A small image classifier, trained from scratch: 7700 steps.
Rows from block 6, named by matrix and row number. Each number is 128 + 24 x the weight over its row's rms, rounded and kept within 0 to 255. All counts start at 0. Numbers have three digits each. After the name is the row's rms in percent of the matrix's.
# short0: shortcut pointwise conv, stride 2 (model.blocks.6.short.0.weight, 768x384x1x1), inputs 96-191
short0.13 100:128106128128128152129103183126128128128128128128133128100128191128128097126107131128128144088128081128160191128144105154179140128075173120128120148016116128128140089118128105117166111135128174065099161128104128127089128128110128144138178128129077144075128111115154110102128142128144093106
short0.14 096:123116131116163145114160134128158128096109217128128139128154113151152128128115105116145128114126128104132150128113128084129137128128128102122120161180150147128099153195128109159154128148135114145127121140147123128134128154121084099128096121128154128109106128149161120150128127069109100128
short0.15 099:163143089128128128130115128132128162105113175128110131148128159139099158128099156084128120149116162128152128127189166107128199100128128128145128122128128128128135127117115128181128121134128109124128187157128128116110128133160128161116128109181128113128128121158137046112128129128171103128
short0.16 098:118128102202134094131112099085135128148104113115108109128156128109067128130076105128124091115095128128128109100128082134128104140072128096116125175123113119128128140128142136121128128081128141140108147128128123164070128128128172160086122106130144178128128090128128128168130119128095112149
short0.17 104:128139120113149128128141128128143173128131104118110128128102110128128128128114133130128111128099068129128159125128128128128152139128118172137120062121101125128114077172128100148151125131087153128114138114170126128128128149126128135159128137128146136128111147128128115128146115128128114166
short0.18 104:128149121128098128151128128128143094128125143128120110141159123222128115132128163083128128153141066165128157088112074128074139128104151141150127101110148128103128154109110066167113118121108146128087115132075106128128089137145128144128149128102101190128133128204079069119139152136115128142
short0.19 101:137136128153134125128107174128091128128128172170087179128128133138128128103127092162118125157088128153148121112149128128153126124139138128138122057128123128133128119125106152179142133141134128069128124117084111096135129164128128128125103090124063077156128086128128128176111124157128121128
short0.20 108:152103124128127137128128093129153107128122171128134117153128145128118167143128165206128180107120101112210097110123117152112128117131138128120125161128128128128117130105115090161106087139128128128146109060128128128124128128088128122156185124117128129136118141115103128139128128124116128134
short0.21 108:153192089162123144140128128067085124128130107130137091189150125092151128128091097108082142128148128133146152128180086141164179145185111128134128112113112128128128128134089118127121128128128128128127128167081156108155122128128130128128114114128206128128128128132128141095116111132128128092
short0.22 091:128135107154132128153140128128089145110147128137128128128128128112126128113135128103128082128108078158156098074111144128128128128128157104128101128082066133085123152157165078119082094086126179128107128128128115142128128128133143131086095167159146109073075128126107128123086155119174132128
short0.23 110:079160099128120128088149155114100122128102121050143189195095125121125092128117125086127107128138088128119138128128146098128128084128134128119128088104128151166125094128161132137074083086128146085133099150147128128101153125107098128106136128132128128128106081128128157128146128106154187142
short0.24 099:089076128094120137128187139153151128128148170105128129128119128114096128128121116076128128132122128128128166217128140092128137142128128128107135123149144142134128128128107102120132128128176080128128108133102145120128080165128128100128129128128128105152128084086144128134166128118115128102
short0.25 097:128086128121078128127128114129121128089128149112102105133133128128078177142135128128148109129115124128128089128207128139128128193128128176120124146200091128128139168128128113171128145156119128128128128133163058128138094108120128143128100167129136128128143084132105154128137128128157128128
short0.26 112:106128163128135139162103128108122148101128099128146147158074117102159128128096134183133167078133138119128092111129128128154102128128128128149167177128117133145108123138140134113128136128178146139128149128104156153101155128137094127120157119128125134128160145136086128131128075103128128128
short0.27 100:128144174124141098138128128115132158128124128049128135128117128128133157107132075127129128103125128183104140124170106128125114128136128106128115154121128051099146078139128128128059090128142114142121136115104128071147145124128117128101121158115128115108043128177170133123140112121152114093
short0.28 095:128128128086128128114128128136142128105097128140122102128094113155128081106166129153149161132181148128128092128093128140128122140133169128128132128128135128144122128130128128128112118072134173160126141155111128128076083056128166128173114142138128188128105128128092134128111126188096144139
short0.29 103:128139128144103143128148141128102073128128107128146128114125126128128117128128137128155128107133128113095107128128196067151107051111059128129128101099129130075150116190128105128103128112101174121103117088128128146128128128128137156118128124133128128128128128135128128114128128095099128131
short0.30 106:129160118140091128128084124105166128118128126125120128128128114164118162068128080056115128100128128134093127105099128128064128080178122159106128128118067160153110137128149098177100093110165136101114103093128128138129174119107128128129117086117119141151152171128089119128128128140096128128
short0.31 094:119141054128134104128121139103128128116074154131123121151147128150121128130128128128128128187128128128128140128148128174128129184101128128143150154161128131103076128125114139128119128128148128128095080146080147118081117149133099128157119128087148080128110128128084152128154128076132128114
short0.32 099:128154130132120135113128128104159117104158093128090128128136113086105128160128138141128158103086128132128067096098105157129109128128128128203128191104128098128128129128150128128138082128131128083112144158153150128128128098134128128128106080113135128110170119188128133094168123145128128112
short0.33 101:036128103135134130128131139137172126141129181111132128128078128151175128131128098115128104100139140128128128128141128128128128113173132128138120128133166128148154104136128128161150128169148109176117111128128128118119140149183097167128128127111130120117128219128148140127122099106128128115
short0.34 098:147128180109130128128128128114128112118122115128100115128128128112134072079130128110128115128136043147141145076164128117136128114167111212138124132128128128157125179128116128128126128134098096142105124128158098104128127128193128106097150128111128128090135128131155128145140134120148128101
short0.35 104:128126128118128097128153141129103130128128128113138175105170083101142158128128132146128088128128128144128170169128070158124127178109149128128124086100128103128107128095157164127127110179082091096117144168128070126116128128144155191128120139124113114123128182139143128128096126108128107170
short0.36 099:118128113128119133096136129128249123128128139117128177115129128109159122110091190128128121082148137128120108128143114104128147128175145128100137162128137128098128128126128133123128130177128164128090128122150128130160097128132149093128128188128186109128152128145179128134117124128061128128
short0.37 106:119101100178128113130085128188113128095128163132117112149128128154128154141094152104128102128107144138128113128128128186128128128128158128122128128127197081128087128163117165128095131128163138119117135128138128132142128128111128115183144136128095129094142128128128099114126104146128163138
short0.38 096:128127108148113128088128128121098145099162123119129128094097145138131128128112123109128128091157093145127142129128128128105139136144120128128127128128102115119124127128128128119197128117156154128151128152114106153128113128087128136128132115123128131103128106128117116140128118128128145128
short0.39 094:121128125103128085128072128128125154085111128135157165128128105118096123112148128115173137097090095117150134122095191128145128164171128128128128149144128128147142128169128104168078160125110149141149128194128124106128138128128107132185103128180125128189150107100147128128128110128124103128
short0.40 103:148128107151142128128108140134128159128071111144092120153128103142128107126134159110118135174104095112165185159155128128128120128125060124130128230098112100132108128115068171109163145117073152128125128128128131121125135128111139128158131124125102163128128069115134128185105128132107128091
short0.41 097:106128129097128105137128092108123172128092159128128184118128066205128190128147153120128128128137158128117128132128124172128070088159128120136102162093161128151128092145101114128128139128157126137104128128128128117117165128140158079128128067177083165128114128088109092126103093128184129128
short0.42 098:128128128122134090104124119142107144142147151166128128128128084118123128103105122128109128128128128075128118141093128125128128178128110128124070128138119128128128094128084122139110128128111113121082135128180128164112106162128128126128146164133165128137128125095128148190209138146143128101
short0.43 106:100128118095128141128128084128147116128125146068167124153136144128164128108128101128101089128150070101112121088136128121103118128123128072076128117128123126128181128157128128118081145128108152080121122215128126138142122128150094145158105097128152105130128148119124090128144128128107112098
short0.44 108:113128102131127128089128128099010143142143080123128141121095106112151128128069112164112105128133146172162128134143094128091128144128184125125148128153143126056128128105105128108128125128111065128128128176120152128128159121128132133173131114105173125136081111138128147128110128091128152080
short0.45 093:110118143066128173128128106158106128147097128125096128168138091094073131128126128111101143128128167145116132187099128114128176122137117121163199087154171101128076101128091096168163137128127122134101145114089138073140130128128166128128116111190139128161091128148128074156124114176128112151
short0.46 098:167128173194157089128155153122083098207128128128133128124116145106146114140169118148128074128079102125156124128133141215156110111128128092105128126111128128128128128128128153111128092054154129128128128100165159128117116169128150128128071128145128126111128128150107121128192076122078127128
short0.47 101:133128117115165142128102080128166169091114116128053112128128177147094164189130128082126107094141080145132136128171128141128107089128128149145132092128128128128128145110128113098110132124136179144105150183070128122128122103128094119128141128104155124128084128122135102123147154106128128128
short0.48 094:128101128073110141104077128128127119114160176137108138102151139200126101141151136148117105103158128064170128128128116153089128128128128111144135095102145128128097128128128094132156128128149124110106149145126128128116101149142128128120093111192153128128135118119130128128122128128144111128
short0.49 095:132090128118128136139152141119128115114129163127109087066171128128154128128128126164128112114127128144107045146089104128157111104134153146147128072128128128112105128112128128128129128104102124128074128128156103143146128205112163128106128128123128128128139128128081108052121143128168123128
short0.50 104:107135128128128121153133133153076116118151091105162140125128119128096128111128087133155144113128078129136128112132133088074091112091128058128114115120128144127128144110128153128116128137128165132109170128176130181120112147110177132101115135130160069080116069128092149124153086128075128129
short0.51 112:097116087117118128149137146143128130128128128083128128099147102128128170128127089128169128125128151107099137128140130128079128110088126122128128128143142134116128107117128108128129065136165099136145056143128146128146128128127104128148129129123125132120164096137117138138155106111156149133
short0.52 101:152128108105155128128128151068181110071113128141129118119128089145128128099192128156128098157148121128104117149128128130128122170088128150103122142103109116128128128120113097128137128102130113148154093130128128128117152083115089109128127104167128149122128152122148128184128105123114107139
short0.53 101:151134072099132125128149062116151123129127108128166128128124118148128135096174116127115128127050128128172128163128089108115128128128146087128128096089207192128090181179132091128172131128157128076106091128125128116128128100128129171138128124104150108131128135140107120149110128097128127128
short0.54 089:128143144113088128152048128153128109125088109080112114128128169146101128079113152143116117128111171182112128128128128208128128154129168128128122167098153126128075128140066128128128144162128128158128156128108124128128091128128128150142163146128222128140128150124164092155128128096152068128
short0.55 095:182128128128145153128118128142128154098144111139162099180112181128112128128127128145120169146187176100134164083131106128138155152123128108115120108100128122128146166131128117128106152128131133144135155079131128144123108128128105166128128128128067122128127128159128179128139140128146128116
short0.56 108:137135149128128126101122117113099128093128128096163128128160133128116131135128100128064109134128150139114104053128139163130151128081128097133125128128158128127140128119138191128116194128128167109090128100128128128126099111126122166095128097130128174128116126136094154128107121123120140155
short0.57 105:132128098100128091141128128111128095132068109142128128081146128169128116114131124125128141128128152128128128128145128153128134128114140131152143128128121128113088128128122128087144154128128128128128124161162128105112142118128140102128167135137128101128143128125099137141143126117128108128
short0.58 099:109114172129110138173128156127128104097130128133128166177087128146128128128128128106128128128134128128128128174139138128102132128099126128128128128128126128128119105121128128132107079103128093106120132138128128113108134145137137128111073090102128070099108128138174149128145137128125129128
short0.59 101:128124124157101125143128131154051173142126133128142114100105128096121186121128128112105135128144082118158122118106073128113110176128128128114127188128128100113122139127128128130104163125139117143128108107142127145121110110089143128106120152096128145128128127128076126128128131121128128131
short0.60 100:127144128128138119120100128135095141084153128128167155148128112091128125128170066113142128086128117128095128145127124169124113149128128128128107121128159146111172134092120128090128146119128128128128151128128128162094132102118150182121128128164120128110128165100128128166128130154128128128
short0.61 092:200135181143102128089128132128123131107128168190126128132128122144146140139152142121172141104128092128107128128135170132146128146179128128128120156140128180128179108170172104128157149125156136128114125128128142189128149128105117161098089157137106128149132128128159128128159087146132128119
short0.62 089:155065155162134135185139138128071128161128092104126128130128134142128152140090130128143128127107146128128126128141121079123084129128057119128111085125124128145118128105162112041129128126115112147112128128143139139089126072126128128128166150128128163141115128069128128096161128120085158106
short0.63 099:128091125128128106128109128115128157151128128128121141128128128129128128128128163150101117133130126162146128136128128154172154105121098128128113208128083177136118167138112137140177142167082115089145136130128128128128138109107119156128128073100128089128128128119128106104198128078113134097
short0.64 101:106107103128115124108128158128115128099169128128124081095144148082146138109128131107142128128166140098107128098121156107128081183128128098128128119128128091124138125128128150095122128081141124144141128128143141128118152128128128112155181142124106137145130093086153124094068082141128105144
short0.65 096:128113169135090119118128152114128128052149064126122113134116128157149132128081100138152128128128138129117140076165128128128122128121154154113121135138088095128128116076109128129154129128128128125134128181105111143138097146113128149141128121147096128121109127128128122128128128081170128128
short0.66 092:116178128112140193138178124128110128162128109131085054126161119109097078128128185120117123168131117128128147114140150146128160111165105141128128185089123139128191145128171095128119087128147128107121128128128128116094133114128120097171128144128128128128093132128122075099087128090104108107
short0.67 106:174132130116103152097128128100184090128088098114128128128103128103128141141128116128128162133109166171091129125128128138128088128109121071128127137128130129128145174128147130122100137128161091128081132117104166097128095140085128128115060078159095137128128149114128159128129181133151121164
short0.68 106:128099133129128132128186139128128130128122128066121188098128099117115128139142126128160074128123128094128085128128157128124128138083128121109113078123152138118142128083128152135113128145122131122128093152132128128102153126139103128095115176138128128069128068187128110090128120128140115128
short0.69 097:128122100144109128103172108081128103128128106098140128120119128099128129108128128128128132090128128166103126183117141122170113135140189124128104151128128144128128181128219036108128125128123080137113095128128128175127130142192128096120103135128166130155122128102128087086128122120089120106
short0.70 092:103144142128112128118128128090097128128147116166098143128128094165128067103110128128128109128170116159130079128090113128146124116128128128115128136100117128094152128181128112128128128110141146147090128134119108156155131188126101080158159147152175156128120128167118128128085128140128108088
short0.71 097:096158097122132138119120097157128065072171128146093128141122128128128118151128118128087108127158126134125128128069076093139129128128128149145128157102099128128090122186149114128128105128087097084128091136128100115091084130132160112133107140135109140111128165128128083121109132129095128118
short0.72 100:081109143163106128109150118162145110159128141129128128179082133128101123115128080128107128128167128089115128128128085126128115128105104131128175131128084077086140147117082166167121128128105128095104158143172120148132109128128144129100128146166128115119111085128122136179128128081120158128
short0.73 096:132151128140135128133118128132134112105119142134128132128128095070167143210143098132119128128129124142114128128109128141128128140128119125103174128148138084163113148112128113115128142151122145062128144104084098128164128105116140112128165128129146150093130089080128128100168128214128123142
short0.74 095:138126083097155160140162112096096170128128128112147117061128120086113099128140102128137128103136135085128128107102130128103091149140110100149134050104072146101134129090157058158158124170128117128116113138109113192143115085128128124140128128106139128128116089098123128128128133098140093128
short0.75 090:094101121123128124065181128148099150147123129125116156161119173130110128146128120128089128128104091082131128122128128115133100152141141128150128127162128151139152051128128128144099128170127135128136144119128128128128145151122150117119128159106104128122094128113128155128142128128089085112
short0.76 105:128128167095140128068154053128119145122128128134128128128128103128115112128099128082128128128144156055151128136135196080128116143137116128128132128128187146155106099093128087119164134113128128128139140128130128128136159137135118135103128128155136095096130080128115120128128092128136105128
short0.77 100:137106145147132128183128128128069142117128128156128103109114129057111139118159128128167128112128105128121128104168128128100175067194167160128132200131128128128100119128119128160128128105118123113113131108119090128132132128096200173134130128127105094109128125141135124155110108143123128091
short0.78 107:128205129136087158110185124128168128128103128115122124150118186108119116128128128128138126128178115108108139088148128136143081134128128128126137069128127127086107128128128128068131128128128074128097140076115045128128128113123128132135148128128100128111114100095099101128144082126126117128
short0.79 101:128176128125120180127128125128175174128102115196117128128111128121136130128128113128154113128128128094129128106050133067155128090139128160150134130135128112089146128125117128191121128154162093097102070128173128128081128097128191128110160117128154140128109134171124128128119104167104128124
short0.80 095:128128128159128190169128128111152081140109129128124128110102097092104108132128136128137128153140101134135128122138132150106093156107115098150107143211168110122115093136120113158124133128143104173100096162138128128128091113128128128128106153147117083119128128128128117181128128128179105135
short0.81 106:119129109128128128180104128067129111128159109132147093150128134143128174156128128132128040088174110168113128173119128133124124108116101129131149128094119099128119128148152144128128119138143188128128119178126128128151121128134141138097128143128163138137165170052099118128081095124122136125
short0.82 104:127128128128128106100138133142108084128155177128131128146095090128128160131111128128058093091128128128128042128097120163117123115128103128185149147106158122114128091128142128140128117128128128128128085138128147092179114147105109139121128128095128125132120119110123162122083128097128091155
short0.83 093:128132127103133128128128113128081128121167128169136129106128128097124113104128176128136162130128095128129143159103116137118079157100108128128172115145162128128137140123141117104080119128135086055128128149136132128124146128133128156106132128139140128128128128128105149128128223128111154128
short0.84 094:133128142136084128088159125128101146128123099112134084128158178155128128128153130145079098136168097083128171104128091126120122138124128129137128139170128122128141128121118119116113128131136112138128124078172128103128094126055119128128116076171069104105138118134128128162123131088155112089
short0.85 092:108196127123080067128128162128190128128180128175145141128128128100089128072128100089083063195104121107130128128116128154128128151128120128128194131123084128144138128128097120128106115114140135128109186136163116121128148094138125113087128128185164108175147128128183136128149128128124163140
short0.86 095:128093115106128131175156103065093179143128123128147102128141105128128132150128127103128128137128128081178128128162083074154128139128128157125118097101059162139115128082101118128168117128119143127118149115084087168151128128128157156128121128147152117113147126144137128109108128128130128128
short0.87 101:128112157096128119128128119117089114131128128128022175104108128128162115099107128128134122128103111166099128104128128128128128144128128113173117128122104107128133133136041157109071128149106139103105128155182048134110128114065123140148130153128164116130128160129128091136088109130164144128
short0.88 097:143111128099085136128121116125103141100128128160128128084093127097128128144120086117128164069063128081128150128128134143128128122140142127120100100131128128084121128071128128112131127128128087128150133133128128089142155128204127117128128100128107151128082117128128125128128128151148137128
short0.89 107:171125089128128153082135125073112131109087123128128126101130128176145128108128128123162141128124128128113120126128111128128149115128141128176191141189128128109128128179114103150128159128097098128113122057176149140128149155094172150132131142093124128089128102111141130167120127110128128128
short0.90 095:106129142097118112128135112128128130128128128098128175128094128128128128128128108187118150116108123128157149189156146128160143128139134114075128128128128128128146114089104100128128128128128141118128088128132128128097140083128065110101092129128108128120127085124097088103128173106134130124
short0.91 098:128128128128132122128128097115097128128120092128097099134128129087075138128128128107097144174119162162128153099130128087156090114149155128166098128141163154140102119117083057128128104095132182109107128133071113128143111128150125128128089081128134128122140139147128133153158128118135072128
short0.92 106:134035128128149119128095140106097090132123109127131117133104128094131071104128128128128128118128172128086128128145128090116128128103128128125108169063123110164102128128143085104128175128128106116116098107136128093109058141165142117158107079126133128106128128120128096123150107123129128128
short0.93 102:091120129131122112147144128128086128099118128138128135128128116077128128128128126180123113112128112109120137164128128128128107138128114128169132188128117221141127170128090128058115122135113109103103085112128095125106128144128102119128177128076128178119128133081128128116128127128133123128
short0.94 109:111128109150153073111104128139192144134128150128132138152100095128128128128091126145148118178112103131128128085145085128113113155150124095241158130157125144122085128119129128137128091114135104128128128122128128128145061125096128115148075128100154116128135128111122128128128145143125198128
short0.95 095:117120128128085114098132125117120128128091128131115109128128119095128128128087056133161128189169100109128137128159134124128092171114141144128145142125093170114150080077115130157143159157093157128138128128180139128128126159124106107149093128065122079147128167128128155098128031128113110130
short0.96 098:112128150128128089181108128151128118128109128140120128146124096128130153115130069159128154086128128139133107120127160128128101147111128124115143115181106129128086128166102142122116105105144128128110118102147128128124125132128153145128128128128133128159128115118106084125105139134124071097
short0.97 091:118128107099107158145125128112128125166099114112128128132098108155119085128134110128128138156128128156111128128128128145108122128128173106128119161128150073128102112121110128128128128148114128139072128124097128111112176133107080120147128100156137167146147132128089170128128130128133089134
short0.98 096:124182128156098128151128093106128134128128112128094147128128128164107128128142128135128128085128128097128111147121172123114128160162128122100097147127116145128156128172096130149128111055128134095129128139148128124128128127126151128128116099116128128120120068127106086163154118123129117156
short0.99 105:154128117147119122139123128128128157128128100134118095081128153128116128128128132113128128168116169128128057179249152155128115139095128107085128157152128128149139128128128104102144162125121110101106136156128128128099128141172135128197128155072128108112122101128133101125128125128157119128
short0.100 095:146105128111128128128129128128135128128109111107128101059117121162128104128128092186128156115099139128128128134128100169128148101128135128128128123170108128116135162081128108128128091130128092128106126106119128158138144092143181176110123134128128128128124126128128111128122061127128146128
short0.101 095:128128131153137128128157137128128124110120115128173138159100109128106125157147095137128119188149104100128144105156190128098117126128180114128129150128128114075140069103104138128100129159137133128106122145088128112089112163094128126150076128105182128103160138126128116083171102150151080122
short0.102 104:129128116127168082151089083140168112123133169128155128130136128115088123128084111128162128134101128090116128128128055110110087143166166087183102128128056118165145135117185128108106128128128137162150138128140128118119128155128128146128128107137128163128103128147128098127134158117131128128
short0.103 105:128138132115150128114128133115128119150154137128170128141139155094125116140092127128128110149111141084138120128201107101159117159128205128135135083087138103078118100153162113119150147111171109123125119125166121128081106128124150128093126128128128179082117128128092189128142128128127149128
short0.104 100:128109063156163146103128120128128084128125128086108165110154128131128128127134155088135128109127122159128143128133150123139159224164128144108174128134190059128140138152138104128138093133140182130100103086128181186128101128128112138128151188128128128128128123087095088128128128106147142185
short0.105 116:093177128128152128116152137117169161153151128128113157127128131117118136094111128171128095128063086128134128129128128072128128140120122057139121128128093134103135128128109128122128150141128128153128101128091128163098095114128152083128128163147162122142128060128134116078144134128156093074
short0.106 095:118141128140071166128178123128128136121191122153151133128129143151109128113196150128115128142104131128104092128128134128096128119139176134104168146128115126128147120081106128101108128128128128128125128128112128128154128152091111097162141128128090120158151124088174128128160106128128122150
short0.107 104:085128130151128128143157128174113168114128111116128128196128128089143078105126128135116128128128155128096128156144126125160078098128128128136149128247128149128131066116128128128126107128087128115128122154126093134128134159128128101128062076094148107128152128122098094125128117159129196128
short0.108 094:128128117132015077140142149128098106102116128101128160143138075104157145129089113166120083113149137081146122161128079234144091078100101128098128127075119137141101091131108149128144100128161176134129147112128131123123134146105129128115128128081110128128141121128153128128140111176188093128
short0.109 099:128128128128137126128128127134068115128128128128128123161112151128088076079128121184106128128126149171128128115141122128133128085128186095111128106128131158128106104128134128128122128163146128136083128128145153063128128172106143122110092111128164128128130133128125147128159087143128128128
short0.110 095:085128115155122152128133149128095128081128162128128128144099072079151168128161128128124125109154164108128128128162061159128128128091128117127154128128093128115113128128119128119101128095119107128144157162128128106128105100118117114103104128178132119116168128128128128111105128128128136148
short0.111 100:133113124133148101116110139128128128113147128137138128128124128114128128128113128150136133128092107137117109143128102128142128111110128165118104128147128070128078128137128165116107128194116176182155135158171160116132098128129115128093128169115159114128128137168141198137128139178116149145
short0.112 106:102126119127128096078097128128128128128058144128157128146148128107084156158118107118135149128128142128128146121094171053174128129119128109111152097128096113056128161128167147128128136150078129134113128139137180119135123086118128144128151128048140128125133139156105128128159128134074114090
short0.113 110:116113116169126113103119108143116121128116090128084128128110111159143156185111084128125128128139083125156128128128183113128133188092122160164128128137125128128113113066113112101161135119128107128128104128137128131131149160118118186148128208128168064128095128128123128106145137128101160148
short0.114 092:147106137134069128144128111148122128128120054096128128128131054100170128104128128116158156127134152123102122132124128128128128153128076118116135133125128128151096128108128128128128147128147132144128128128101128097137151121104092116128128143150128145128115128154085102128095128144139109128
short0.115 106:128128141128137152128128128124128077155088133128157063107148147098136088130128128109115131128128064168128153173128156128124078128153128128149128101130119142164129128175128169139156120177132070136144116130153097128128113158128128095100128128173085128153128139128128159128109118131179166151
short0.116 094:128128134128128096128128157128099137093122174100078199128163128181171134114128091126113102128128113112128113137135115128128176087109128128128128126112150128162125128126133153141128133128132148115099104085128136101126113078118110128074156066159130137051128128123117111117120128120078122168
short0.117 099:153118128128110112171153128210128104128128151187139160144130098156072106128127202127128128128096126112128125094117128128091133128131128116131080139155128083126104136145165128113097128107128075128070152135168128124094128128166128089128128086148128078122106111155128128116125150072128102137
short0.118 101:128128123128076134128138129107128086104135116128116152169128097128100128128192124112127128128122131111128094128113108174121105134076128207128094127128196128066128126104102078128128128165128128151067145120133128128156144088128155118143096143128128122128128153113136147128122128111128147133
short0.119 092:127128128128128171107136116111090138091128128158114101182133128128128146128131096221128128152158107111138185128097128094128139128074149128093128118105096128084110114181128124103128128154124128193128105128107183110125160128128128074121128096089144145156137122128128145128188074196139138118
short0.120 097:142128147128092128116091093103128163156152129128128159109128118091116108128105152128157118128102159106122123128117128147140121119135128128112114095128114101128109128126155128117128088128128138118120104128128128128128128128098114128128118182085120112188107107128165113123128128128168128122
short0.121 105:102104128136171112112128151128123125128132128128129118182153150120122126109135128062086128127128153112128128105118128155077119192128128128113128128074115128053159128115173061131114128090117065128128128083130142128144183137152128128143130155128128118128138133106128119141150152178123122128
short0.122 100:106153128128128128108171138128128147151128128110125128089093152111133128093132128128140160118076109115128151123121080128112128122124128115079128100141142194171128089132128128172088128132128128134104173111107141090093128128128111113128128137111187128149086123112130133128140128128128110160
short0.123 109:128102120135128110074128143131098123128148124103128110086111128101138128129128128113104128123075160140142128076095128128091154096099111184152125123149128143137128159107113082128106121126114128128106191080094172085106133133128155165116157107128128128098164128103158126061136081115126144140
short0.124 097:064182128128135156128140128128169090102128121136123116128137120122096132128180124128122128128155110144128122135170128093094072130128088128189134143128128075068128127069128160091128181128174128129128112158128121128128132143128118128166081140119128103145130123151128120121128108139165104147
short0.125 103:122118136128135149128131108133165107111085128091156077126128105128147128150128124128139109208166125128128146064121128163128073104128182101128126133124122121106113115128147128128098171162171113112121112136175114126101128128128079128128130097149128117152128157146163065128142094130128128138
short0.126 101:096142072124128097128064114127106128128128128128128137128145116108161124115124139121151141127130128133128128077115109117144154110112133087097128103105146128128128115076091110143128154134128128128109087128120156102128157091117142128128136166082128131128128159159128139149127111090101080128
short0.127 103:128172123195181157161128144122058128128128128128183128117086136128107122121147113128122155133131140145099103111128128106109117196104105128128162128101118128128191132138070095128147053170096138149128089128124154128095129128085107155166133135128146128157128163112128128128118117128128152128
short0.128 085:128128117167156125128128148108128128128079125124123116128159128098091128123094035060078128128128115163152125169121117115058101128174087128125174105128128130082119100129126111102092177124154128094109134128129128134128128100165144128128103130121149099072043128120056128146113111078128128128
short0.129 104:118096097140128149177128128138173128094084121128085121157128128128128147084135128151091099128152118128128128107129146153126128164176102128128137139148111150207128151101143128128105136119128149103127107123128133073124126128128096135134128116126128086128114128094128122128162142128130158128
short0.130 099:127103125128128128101128128128128141152113133133109185108128126139098117127128062128128092128128142107104128128158130150172128119128091179079118122141128171105140128123119128128105128100115128141128084145154128138137128128129128116133140100128117128146134186142111141171151164128072177128
short0.131 108:094148116128128107128170128135128064115091125110128128086128138151050156128103109085128128175128112137118244137126128086139147132128125128135138146121133135044145128135162140153116132128147135109168128101128112119128128128191071139159101142128128128128121128104128128128154128141128123111
short0.132 090:128112178129128128118164110102164128128107099113112128128136128157128109090128128057099128128147171121124129128128128124138128128145128098139125154128128128094135141108119128129152090105113128075128128063067078100135117158150168128121138128164129137128053128128128128128128101125112128106
short0.133 100:128098128128128082128079128174108099144128100128128135090065128128138128152116148144128128157105130127128197128121140066106137128138113129091135128228131164128131111128088152135137106128143128128128136129125107128122132128145089124160143119151152108128128086125144128126185121088128094128
short0.134 101:124128131164146128128104094128128187125115107128182117128129169128119126158137141080128150124128112121105145128096145086168119144060100178143128128140136179095108087111092100137125128128125128125116159134099068109128156149128222128168128096128129152112146143110148128119151128102158119132
short0.135 102:097129152128128128098128141099092150114141128128141099179173127111105128128070088128120099086106128109146118144197128119120128128128128094120149128128128128135116102083128100095131126056111115102129128117128128123128149124122088126078131128128119128132096172070128111102128085142150165147
short0.136 105:182101102097117148150138128128099128155128103128128126167103158139123149128128120122118110128160089209128128128106138174119059128177128107162128181128130152097098173115091128128126128128128146128128095128128128128128079128128128128170125104128128162124128119128128081100128145100095120128
short0.137 099:095128128128102134125116140082128117148128139106121128160115128103128165092128162171092128128135111091148128128128135155156108128093131138139070128104128125128164128153178162121107158198140128128139079113149138128082128205128103128152149135128139127117128128130147144136128115061148099137
short0.138 094:128096128096000128128165139128128117121128149101119125047104128103128128139168128082127153105097117091112118128109099099183128128122112140128128105121113142093118128128128128122128091123152095108128130126104100103163122111121152128080101128112114135150128149143128128142074128128074113100
short0.139 102:149148105167128079128188128128106128128157147128090151128128096148128092128114084066133121118147107106083133132128128162129128128128156090099095122140128211128094152120153128173151093122128076128128146161128141146102089128092128158107158122128128128128094105114120136103128117109139128128
short0.140 111:064123199128140084128128144170133131138128143128092128143133148128128119091110128161099152128121085104128139140112045134128129131131133112128128128103128124160124127102153128129136162108130115128120128128119128114177139182110115131128129128128128120114141135206112080119104136112128128104
short0.141 079:128151128108128127106094052119188177092163128106128103162114161128155093110140128128164153150128106120128109128108128112164128128121131128128128128040128127090099128092129085128122171128108098096128064086128137128128125176128109128128128156103128148073133128128105152128136128128129128201
short0.142 121:119133123122128098138192155170155128125141128128112137091128128169110128128128150128128128128140128128128125107078078125128122133129169128107128128150137128128150128103099128159119094128126154117118128126128162104128128128078153081070142138158075141124114069150128127171125124128133136124
short0.143 103:066137128128128136128143128077132106090104128115109089159157100151093106120138113143128121128136144156118099112108128152113169136118128169102107128128176106117144112091128128128084161174128142128149111086134102163128117106128120128190101106095161164118132126114130131143167128132134141165
short0.144 104:104159087141138161084133128128128107128111128128090128109176126117068124140111138089141110128127205094140119152106129128139147120128102122118117170128112199128085133174128105151129128106108091140128157087108170125127103128113135077103063192128128114116128150128150128128122128101100159152
short0.145 099:107128103096135128128130096128128090121128128128145128107126108155128119128128127081175128166131093128134168152137116128128109114120112128063126159128098114200120128113143141132173187128128128110172117128128125128141133128208128088128128128153128128127128063122148128129124128119136134151
short0.146 097:168091175105127110128118128108128128128111160163128163121142113128142086138097110113095113126092108167128135162163128128093128128090104128128135116132095211139106132110170128152083115097179101193128128107139105091183128128129091136113128143114150128128106105115128128128128136157163106104
short0.147 097:126128101128131128128154128087082134157142093131129108092128106130128128062162128134168094130128113128128150116160128128145128081137110128132128128147140182106128128113123146172130152128161167188130128128128128141171114128143109117128134171100128165128128107095107155103129134128147128128
short0.148 083:131071146119128148117047128134128120153128128128173128127099128137109128104142093139121128128183145128128158128133154124076140084108104157122128125118094128128145128094139178126133079128128128128154125166128076097023148086147127128128047128106158128128114131103140116133128128128169128129
short0.149 110:102128140128128128107143122090128086111128128129128114174154129162161124129096106106112094139102098126090156127048138128125174128122129128128116166134114128169128147128128157146158112117128123128123128165128128138128128139148096127128119128140133117128128112130118154130128121255060116165